Rows from block 5 of the decoder of a small image VAE, named by matrix and row number. Rows with one number belong to one channel. Each number is 128 + 32 x the weight over its row's rms, rounded and kept within 0 to 255. All counts start at 0. After the name is the row's rms in percent of the matrix's.
After each channel's rows are labels from the 100 images, of 14848, where the channel reaches its highest value: "responds to" is what is common among them; "colour at peak" is the nearest of a few named colours to the mean colour under the peak. Only what is clearly more common there than usual is listed. The data: histories of elementary cellular automata, time running down.
# convs1: 3x3 conv (decoder.decb.1.1.convs.1.weight, 64x64x3x3, each kernel summed), inputs 0-63
# convs2: expand pointwise conv (decoder.decb.1.1.convs.2.weight, 128x64x1x1, transposed), outputs 0-127

convs1.58 088 [157  68  89 149  81 147 117  91 151  85 113 169  79 119  29  85 118  92 120 141 147 114 192 107 144 145 143 131 113 102  90  94 145 146 111 137 143 127 100 136 104  83 155 130 125 113  82  91  87 104 207 162 131 167 132 156 120 119 114 146 157 123 161  81]
convs2.58 095 [100 136 162  92 142 119 148 124  83 174 128 106 159 141 146 193 136  96  94 143 102 106 158 151 151 118 146 150  89 133 101 142 103 172 134 196 114 192  87 105 118 123 150 131 131 159 194 124 148 158 108 130 145 160 132 112 116 154 126 128  81 118 193 144  93 114 155  71 104 138 209 113 140 146 128 156  93 112 133 145 142  68 134 150 161 111 126  91 143  39 199 148 107 104 184 142 137 131 128 140  31 104 135 106 111 103 135 167 136 125 198 117 135 127 121 140  75 138 120 114  67 194 116  80 105 130 178 160]
responds to: 101 turns on; 110 turns on; 001 turns on; rule: rule 103
colour at peak: black

convs1.18 097 [111 134  76 178 130 107 134 118 121 147 149  60 101 185  10 140 138 137 120 106 114  93 179 150  96 146 114 163 145 161 150 190 138 136  83 114 100 103 173 181  67 133 111 142 134 113 118  91 158 122 122 164 110 135 149 155 138 165 132 109 105 101 155 118]
convs2.18 096 [ 35 157 127 145 113 117 133 142 112 105 123 140 146 140  68  84 120 135  60 128 171 131 101 103  87 115 166 149 183 107 149 151 134 125 108 164 108 169  86  89  83 137 103 101 152 136 127 145 111 164 118 113 110 152 140 127 128  89 134 112  81 159 165 130 111 182 133  76 115 143 145 115 184 146 149 120 136 110  60 135  72 146 159 148 129 167 138 141 115 146 142 105 119  89 159 127 109 173 107 198 153 108 114 126 169 217  48 135 125 132 157 116 145 141 117  76 140  84  92  81 132 161 162  39 154  58 134 119]
responds to: 111 turns on; large cells
colour at peak: white

convs1.7 105 [ 93 159 150 113 132 110 172  57 109 121 125 135 144 154 123 138 149 159 154 134 148 121  94 150 102 143  75 158 128  63 111 123 148  51 131 156 106  86  64 145 141  95  80 132 114 106 122 123 122 122 189 187 183 126 182  99  76 171  84 128 120 157 100 116]
convs2.7 108 [117 116  53 151 154 140 191  98 104 125 111 137 114 126 137  98 122 149 149 173 192 112  70 143 116 129 136 146 173  69 159 152  86 155  61 149 121 124 112 120  99 150 177 124 154  97 130 154 111 144 171 108 151 120 123 153 160 126 167 166 127 138  91 200 106 141 153 157 136 136 155 169 172 136  93 155 103 138 135 129 157 163 140 123  61 149 137 119 125 172 125 105 127  57 134  95 118 137 191 180 127  70 108 162  85  91  61  81 116 121 121 160  86 132 112  90 173 216  90 168  66 134 119 115 106 137 128 158]
responds to: 010 turns on; 100 turns on; 001 turns on
colour at peak: black

convs1.17 117 [104 121 111 158 143 105 111 161  81 168 123  85 105 137 102 166 132 123 152  79 165 116 155 132  96 170 133 209 133 104 170 146 121 118  83 131 170 143  94 166 137  77 132  90  92 108 143  77 150  68 116 184 153 160 139 145 143  88 189  94 136  97 101 179]
convs2.17 104 [136 140 114 124 117 123 156 130 148 100 169 145 129 182 162 174 100  98 133  79 124  98 127  83 175 149  33 100  87 139 141 121 106 116 181 138 163 161 121 161 117  95  62 138 128 168 102 109 209 139 135 131  99 107 140  86 123 101  59  80 105 127 112  62 195 146 120 103 170 128 156 180 119 154 137 159 164 111 194 160 146 118 157 159 149 119 145 142 115 188 110 169 121 117  87 161  60 121  56 150 165 149 140 155 106 109 105 148 127 173 108 100 128 107 137 147 133  66 123 115 148 149 168 143 143 106 108  80]
responds to: 111 turns on; large cells
colour at peak: white

convs1.44 106 [166 129 197 111  99 160  89 113 129  66  85 221  98 104 141  94  86 148 131 131 119 127  85 116 133 168 159  68  94 112  99  36 147 127 149 125 104 125  86 144 146 114 136 140 157 112 158 152 151 110 128 161 176 138 124  94  81 166 144 123 148 130 146 145]
convs2.44 092 [161 161  89 145 115 143 139 112 169 170 170 144  87 133  94 106 119 141 113 140 146 125 129 114 155 131 110 186 107  75 171  99 137 148  79 105 118 183 114 122 133 135 152 116  84 127 127 122 112 117  92 141 193 206  76 105  59 141 107  75  79 169 158 131  85 177 121 145 150 113 108 120  70  98 108  90 127 130 162 117 125  60 167 164 198 126 113 134 130  64 130  88 164 130 104 104  78 155 100  86 164 138  96 150 176 143 168 104 110 114  98 139 143 114 119  65  61 182 145 100 135  75 137 149  92 137 162 143]
responds to: 101 turns on; 001 turns on; 110 turns on
colour at peak: black

convs1.51 105 [148 143 211 182 118  91 153 148 116  88 102 138 185  64 154 141 144 214 131 160  92 147 116  84 166 149 167 175 142  63 153 133  97 123  91 102 131 106 122 101 121 181 149 110 102 121 156 105 111 113 100 170  96 152 151 163 151 156 119 116 146 151 125 114]
convs2.51 102 [106 153  58 139 146 126 104  93 116  21 170 144  94 154 121 129 141 150 116 167 137 113 184  65 132 142 110  82 135 130 116 159  76  94 131 133 162  91 138 124 103  93  94 171 177 180 124 125 134 146 128 119 132 130 153 157 138 142 146 183 171 129 185 130 113 160 175 151 158 144 143  11 150  77 124 113 144 123 169 106  88 122 162 135 144 119 186 120 152 173 111 113 159  76 131 169 140 132 186  96 125 107 167 123 131 110 156 123  65 165 115 125 149 167 132 184 117 144 135 134  60  89 137 155 145 114 117 115]
responds to: 101 turns on
colour at peak: black